config.toml
model = "image flow-matching model"
dataset = "single printed letters, digits and signs in grey, bent and noisy"
train_examples = 197500
image_size = 32
horizontal_flip = false
conditioning = "none"
arch = "dit"
objective = "flow_matching"
cond_dim = 256
logit_normal_time = false
norm = "layernorm_no_bias"
activation = "silu"
mlp_ratio = 3
head_dim = 48
fused_qkv = false
qk_norm = false
inner_norm = false
patch_size = [4, 4]
layers = 12
width = 256
positions = "learned"
optimizer = "adamw"
lr = 0.0011
beta1 = 0.9
beta2 = 0.95
eps = 1e-08
grad_clip = 3.0
steps = 17900
batch_size = 128
epochs = 11.6
lr_schedule = "wsd"
decay_fraction = 0.4
final_lr_fraction = 0.1
warmup_steps = 890
weight_decay = 0.09
Rows from block 4, named by matrix and row number. Rows with one number belong to one attention dimension. Each number is 128 + 24 x the weight over its row's rms, rounded and kept within 0 to 255. All counts start at 0. After the name is the row's rms in percent of the matrix's.
# v: attention value (model.blocks.4.attn.v.weight, 240x256), inputs 104-155
# proj: attention output (model.blocks.4.attn.proj.weight, 256x240, transposed), outputs 104-155
v.29 105 [110  34 146 123 167 116 142 133 125  95 118 106 115 107 119 129 126 127 120 131 120 103 127 130 142 111 148 132 146 132 130  67 104 138 163 130 136 134   4 136  80 101 129 121 128 125 118 131 130 124 136 132]
v.30 097 [185 171 110 143 113 180 134  99 134 118 126 108 123 141 137 140 137 124 143 123 114 190 127  99 154 157 105 101 154 130 169 124 124 114 120 102 112 159 115 165  49 140 134 108 112 139 153 122 142 135 136 136]
v.31 083 [109 125  96 115  78 123 132 137 122 132 126 135  75 172 177 117 101 126 170 102 132 126 116 112 135 123 109  98 119 130  76 108 124 141  96 134  95 139 167 129  93 119 137 117 128 129 138 142 127 123 136 138]
v.32 079 [158  34 138 122 137  89 136 149 122 140 117 142 141 162 112 164 128 132 157 141 185 176 136 183 142 160 124 118 138 114 102 114 125 119  92 121 141 128  90 155  90 177 130 136 128 141 187 127 121 108 126 173]
v.33 086 [149  94 158 138 143 100 133 171 143 129 141 129 124 118 123 137  89 107  92 152 136  97 135 153 143 131 130 141 107 140 124 138 141 114 186 120 124 103 147 100 179 180 161 177 149 156 110 141 131 102 137  93]
v.34 088 [168  90 129 133 139 115 124 133 129 112 122 134 122 127 105 117 132 121 112 161 167 182 152 153 140 121 109 144 112 130 156 134 121 136 154 119 146 115  18 135 102 121 109 144 133 134 158 122 123 139 135 165]
v.35 122 [111   1 132 120 144 142 130 119 132 158 123 125 150 126 123 142 136 124 130  86  90  53 119 110 120 117 138 116 131 130 103 127 117 133 126 122 136 141  78 140 114 118 111 129 120 120 120 141 127 150 122  76]
v.36 112 [174 181 150 161 151 146 130 119 121  94 126 131 142 101 103 121 141 124  73 142 158 178 119 150 129 116 121 194 138 145 144 111 134 133 143 125 145 116  79 109 139 115 138 136 123 128 117 131 127 115 136 163]
v.37 112 [126   0 136 133 157 149 129 114 120 103 118 130 118 125 119 136 133 132 127  76 108  84 120 135 120 105 144 146 152 125 140 104 139 129 140 128 128 138   5 120  39 106 130 128 128 119 117 140 125 143 116  98]
v.38 074 [152  96 145 145 109 141 125 137 126 162 138 135 137 107  92 127 131 139 125 138 159 140 151 125 110 133 179 139 120 119 144  83 128 144 134 119 154 130 116 137 175 120 101 170 148 135 150 124 107 119 136 138]
v.39 124 [146 174 130 108  48  83 128 112 116  98 143 139 125 135 111 131 120 129 139 163 120 157 121 151 117 169 127  95 115 120 130 141 149 134 127 125 131 120 151 108 166 150  75 148 146 120 139 129 111 130 116 172]
v.40 085 [162 114 124 125 160 164 133 119 127 116 133 113 135 109 106 125 124 133  84 132 101 129  85 135 131 127  89 148 144 124 146 125 145 137 121 143 149 140  39 123  71 120 151 101 125 116 145 133 123 142 116 136]
v.41 085 [121 255 144 120 135 101 132 123 127 140 134 139 158 134 107 128 126 135 137 172 147 135 147 145 112 118 188 128 116 115 116 170 146 139  79 127 132 121 244 132 232 136 155 142 112 153 126 137 149 130 116 127]
v.42 086 [142 168 141 136 172 139 123 125 144 110 134 124 158 107  72 141 123 117  71 130 128 121 141 122 120 136 138 155 136 121 181 113 135 106 160 125 167 145  81 130 155 111 144 147 125 128 132 131 128 124 132  91]
v.43 103 [117  88 126 138 105 106 137 151 122 137 124 153 117 159 116 137 140 130 139 104 138  72 142 136 100 134 124 140 140 127 133 167 175 138  80 136 126 149 137 130 104 117 114 116 139 125 144 134 129 144 149 144]
v.44 111 [162  65 130 130  73 140 135 101 126 143 143 129 118 148 115 130 119 131 109 116 138 193 109 153 145 157 178  84 128 119 147  88 133 113 145 151 140 133  54 145  68 122 123 145 136 122 115 134 113 154 113 125]
v.45 106 [ 78 111 151 129 125 112 127 146 123 149 119 111 133 116  96 133 123 116  65 135 122  83 128 125 128  96 172 159 157 130  71  86 142 131 121 162 157 123 102 134 193 129 162 164 141 123  94 129 129 108 105 136]
v.46 063 [112  69 131 116 132 136 152 151 122 134 115 138 141 115  94 122 140 126 120 122 135 122 152 144 151 129 157 119 143 126 175 102 142 132 140 110 184 129  69 122 117 117 134 160 125 119 141 132 117 142 117 118]
v.47 109 [112 122 128 101 104 141 127 132 131 114 126 136 133 141 138 140 138 136 104 172 118 123 117 137 155 120  24 156 117 130 138 168 135 124 133 154 120 130 142 152 101 138 121 110 135 121 122 128 124 124 155  98]
v.48 071 [139 139 119 125 136 131 143 149 141 137 133 131 136 167 126 151  97 109  89 153 103 167  96 177 146 126 108 126  89 138 140 192  98 140 129 144 140 156 104 126 112 145 116 159 145 119 134 125 125 123 101 120]
v.49 105 [100 111 117 110 145 123 122 130 139 122 127 128 167 117 107 134 139 127 113 133 123  97 114 101  91 149 116 123 130 107 148  91 128 131 117 136 140 142  87 163  67 100 141  91 115 114 106 126 129 123 153 105]
v.50 083 [101  92 117 181 112 109 139 123 116 116 138 143 150 102 127 126 138 137 109 126 119  97 150  97 128 126 163 125 117 131 117 109 141 138 138 150 135 133 167 143 116 131 138 119 109 155 129 112 137 139 126 132]
v.51 082 [106 142  96 116 137 108 107 109 120 135 118 122 138 160 122 112 133 150 132 155  53 137 162 135 139 179 134 158 141 108 144 135 143 125 125 148 149 125 121 117 105 110 167 113 117 112  68 140 122 147 141 150]
v.52 093 [213 144 105 133 156 121 112 137 125 116 104 123 125  96 113 117 150 137 134 102 101 193 127 115 128 144 113 102 120 133  88 108 115 111 113 130 121 141 126 111 140 121 165 102 107 137 120 125 142 105 111 117]
v.53 102 [ 92 153 134 141  86 112 117 118 108 125 128 146 100 133 127 104 133 128 129 160 111 112  94 113 110 106 122 137 106 124 139  95 124 103 126 107 135 130 117 156  92 149 155 150 128 111 134 128 131 162 119 144]
v.54 104 [118   7 122 113 124 128 115 128 125 165 121 138 135 119 123 146 136 128 108 132 138 148 134 140 151  96 108 118 121 130  83 110 146 119 145 124 113 136  32 152 107 112 126 145 132 141 148 125 142 132 145 119]
v.55 079 [127 144 112 148 104 131 140 102 135 139 110 131 101 134 119 109 137 120  92 135  94 124  89 127 140 101 134 126 144 112 144  83 122 136 166 119 146 128  90 118 106 110 183 140 140 120  95 135 127 144 139 143]
v.56 111 [101 184 151 133 117 146 129 112 130 117 124 102 115 119 123 100 144 101 155 125 134 136 127 144 100  85 156 135 125 144 144 152 136 119 143 110 134 104 112 126 177 107 118 153 136 136 113 127 115 146 117 145]
v.57 086 [110 186 122 118 106 125 123 127 131 156 129 106 107 139 163 138 123 127 168 109 129 129 108  77 139 119 121 115 120 120  72 139 116 132 163 131  86 104 200 110 133 116 112 136 137 131 161 123 132 137 127 139]
proj.29 112 [113  98 128 147  94 121 134 135 100  77 117 159  67 132 121 134 120 131  84 120 169 109 109 123 141 139 117 129 118 118 183 124 114 129 104 126 121 135 121 117 148 107 126 131 135 133 131 123 119 127 151  97]
proj.30 101 [126 140 118  47 156 121 121 132 120 103 122 158  36 122 102 116 130 156 201 126  68 154 223 114 125 147 169 136 124 151 200 140 143 114 155 116 136 131 128 130 161 162 113 103 123 125 141 163 153 138 132  99]
proj.31 075 [121 137 123 135 178 133 132 142 133 176 114 123 142 126 128 114 126 123  78 105 156 131 145 133 127 125 135 119 135 161 131 136 136 137 117 118 186 137 131 161 134  86 111 129 129 134 125 143 136 134 125 118]
proj.32 071 [148 149 108 149 142 122 178 111 134 123  99 125  78 127 119 127 127 125 122 130 133 177 193 132 124 150 144 145 138 143 145 122 119 103 138 132 138 122 124 129 191 154 138 134 128 102 136 131 120 109 161  57]
proj.33 078 [188 138 124 132  90 141  95 103 138 114 152 104 160 124 114 119 136 108 100 125 155  73  89 133 121 132 141 154  97 139  82 107  97 126  61 133 143 114 152 140  77 100 148 130 112 147 108  75 114 125 129 181]
proj.34 080 [120 106 131 111 109 128 130 131 127  94 131 115 104 120 129 134 122 127 182 155  80 133 121 123 114 119 142 125 125 107 120 119 120  94 135 140  69 137 127  89 127 204 138 129 127 127 126 159 126 141 114 122]
proj.35 140 [121 108 116 170  80 128 115 120 129  89 124 134 202 137 129 131 136 145 145 113 172 126  59 127 128 122  97 136 118  91 101 130 117 143 149 122 120 137 133 170 114  92 130 130 129 122 122 141 121 125 145  90]
proj.36 107 [116 109 142 115 168 127 146 140 131 104 130 118  92 128 129 139 127 129 160 173  75 135 143 130 125 134 148 131 139 141 114 134 133 144 150 119  71 130 128  86 156 203 131 120 127 124 144 113 149 136 118 131]
proj.37 107 [116 110 135 123 123 130 117 119 131  57 107 145 112 135 148 125 129 115 131 117 153 126 102 133 133 124 130 118 114 107 138 132 102 150 146 125  94 139 123 162 174 110 131 130 139 121 127 133 132 132 130  91]
proj.38 069 [126 138 133 129 125 128 136 113 104 147 115 114 124 136 119 127 127 133 181 140  91 141 120 133 130 129 121 126 140 103 112 147 118 116 136 133  92 124 119 111 121 183 130 124 134 123 133 129 122 137 115 130]
proj.39 116 [170 148 114 123 161 128 108  92 153 162 134 123  77 133 132 120 124 160 102 144  72 137 162 111 151 122 170 143 138 135 133 136 139 136 128 106 166 148 156 128 104 114 126 128 162 105 113 119 108 117 137 138]
proj.40 093 [128 106 135 128 153 133 139 144 123 111 104 146 116 124 133 142 129 119 177 153  59 116 134 137 121 121 169 117 147  92 130 117 122 164 181 129  86 138 113  94 180 199 123 119 125 140 147 130 142 123 129 113]
proj.41 089 [134 157 111 132 182 118 125 106 137 183 122 129 149 133 140 109 130 138 125 135 111 137 180 114 130 116 101 120 134 176 134 127 128 145 135 128 173 113 133 133 122 132 131 134 133 143 122 124 123 131 119 142]
proj.42 082 [120 107 145 120  95 129 128 132 131  65 144 131 127 124 128 113 134 136 186 147  98 116 129 124 128 145 130 130 129 102 136 130 131 141 154 131  86 127 142  79 136 196 125 132 132 123 137 124 142 143 128 127]
proj.43 119 [120 126 122 164 149 130 120 105 149 148 130 131 206 124 146 118 132 137 129 122 134 171  76 127 134 111 129 122 121  95  67 126 134 121 205 133  99 134 127 131 151 158 144 141 132 147 123 144 135 136 122 103]
proj.44 118 [106 158 113  87 217 133 112 117 112  90  97 119  63 128 119 137 122 150 162 142  79 140 164 136 116 128  96 136 131 135 116 126 116 151 137 123 121 121 121 123 146 139 131 139 144  99 125 152 113 133 146 128]
proj.45 118 [127 126 148 200  83 142 125 135 117 175 155 126 174 126 122 142 110  87  52 128 154  68  73 130 131 125  98 127 110 164 101 134 128 150 102 135 139 138 133 145 127  92 136 131 130 113 136 126 129 125 136 153]
proj.46 071 [130 115 121 133  82 137 136 133 146  85 131 140 150 133 144 119 120 126 187 134 108 134 106 129 132 141 133 136 121  78 125 123 120 111 143 137  73 116 127 115 122 170 128 142 139 132 112 148 139 119  99 122]
proj.47 115 [185 128 130  72  90 139 138 122 151 139 122 129 162 133 161 149 128 115 127 133  98 123 122 139 138 136 227 116 121  97 122 116 127 177 117 121 130 160 154 111 123 117 125 127 119 156 124 112 109 114  88 162]
proj.48 070 [126 110 108 147 138 138  90 168 174 119 119 145 171 124 116 152 127 154  80 127 106 101 178 103 136 121 149 141 140 139 131 107 128 102 118 124 140 152 138 135 113 134 123 130 139 102  85 119 107 135 130 145]
proj.49 117 [125 140 121 187  97 112 125 126 123  63 131 105 118 123 129 118 125 119 171 123 115 108 130 131 136 123 105 131 106 146 181 121 137 144 166 123  59 107 135  90 131  97 124 130 111 133 129 108 157 126 222 106]
proj.50 083 [140 134 132 139 144 114 124 127 123 143 108  62 163 138 115 136 149  96 116 112 123 135 123 128 121 116 101 139 155 105  91 153 144 142 155 178 101  80  98 148 128 131 145 122 124 139 139  99 135 137 141 139]
proj.51 084 [167 108 116  99 118 113 133  94  98 123 110 166 151 140 143 135 130 141 135 119  77 121 154 134 111 133 152 126 138 124 115 128 169 179 170  91  78 152 116 113 128 131 121 143 139 119 136 186 134 129 158  92]
proj.52 090 [126 140 125 111  70 143 139 162 152 120 116 142 137 135 127 145 126 181 135 119 109 165  90 144 121  91 118 120 115 171 162 115 120 132 114  97 164 164 141 130 151 123 119 134 121 135 121 186  85 101 122 182]
proj.53 100 [138 115 142 117 154 101 170  93 177 118 135 106 102 140 146 108 132  90 176 127 147 155 123 139 128 116 135 137 141  90 106 136 166 182 151 143  89 128 143 107 109 118 130 102 154 161 122  80 115 117 105 108]
proj.54 107 [ 94 126 141 124 169 147 126 147 110  78 139 127 199 137 134 114 148 140  96 133 165 155  84 146 128 122 141 115 142 148 103 112 112 103 195 120 157 115 127  65 138 158 131 128 127 125 106 158 149 134  76  58]
proj.55 083 [129 109 122  51 189 147 119 129 118 116 125 153 213 127 128 118 131 116 129 169 112 106 159 121 130 117 161 122 133 146 127 142 121 112 143 142 119 145 104 109 114 165 138 137 114 131 139 168 132 126 101 146]
proj.56 112 [111 115 135 220 118 118 130 135 142 118 154 156  42 113 127 118 135 176 183 128 142 119 146 137 137 138 114 135 122 184 133 130 122 104  91 141 139 119 111  86  95 110 123 113 129 140 116  96 119 138 163 101]
proj.57 079 [138 142 129 105 114 129 121 124 126 192 131 132  92 137 135 129 129 145 100 120 173 169 135 131 132 143 121 141 121 110 117 135 130 113  57 143 208 133 131 180 150 137 132 146 143 114 131 115 109 133  97 137]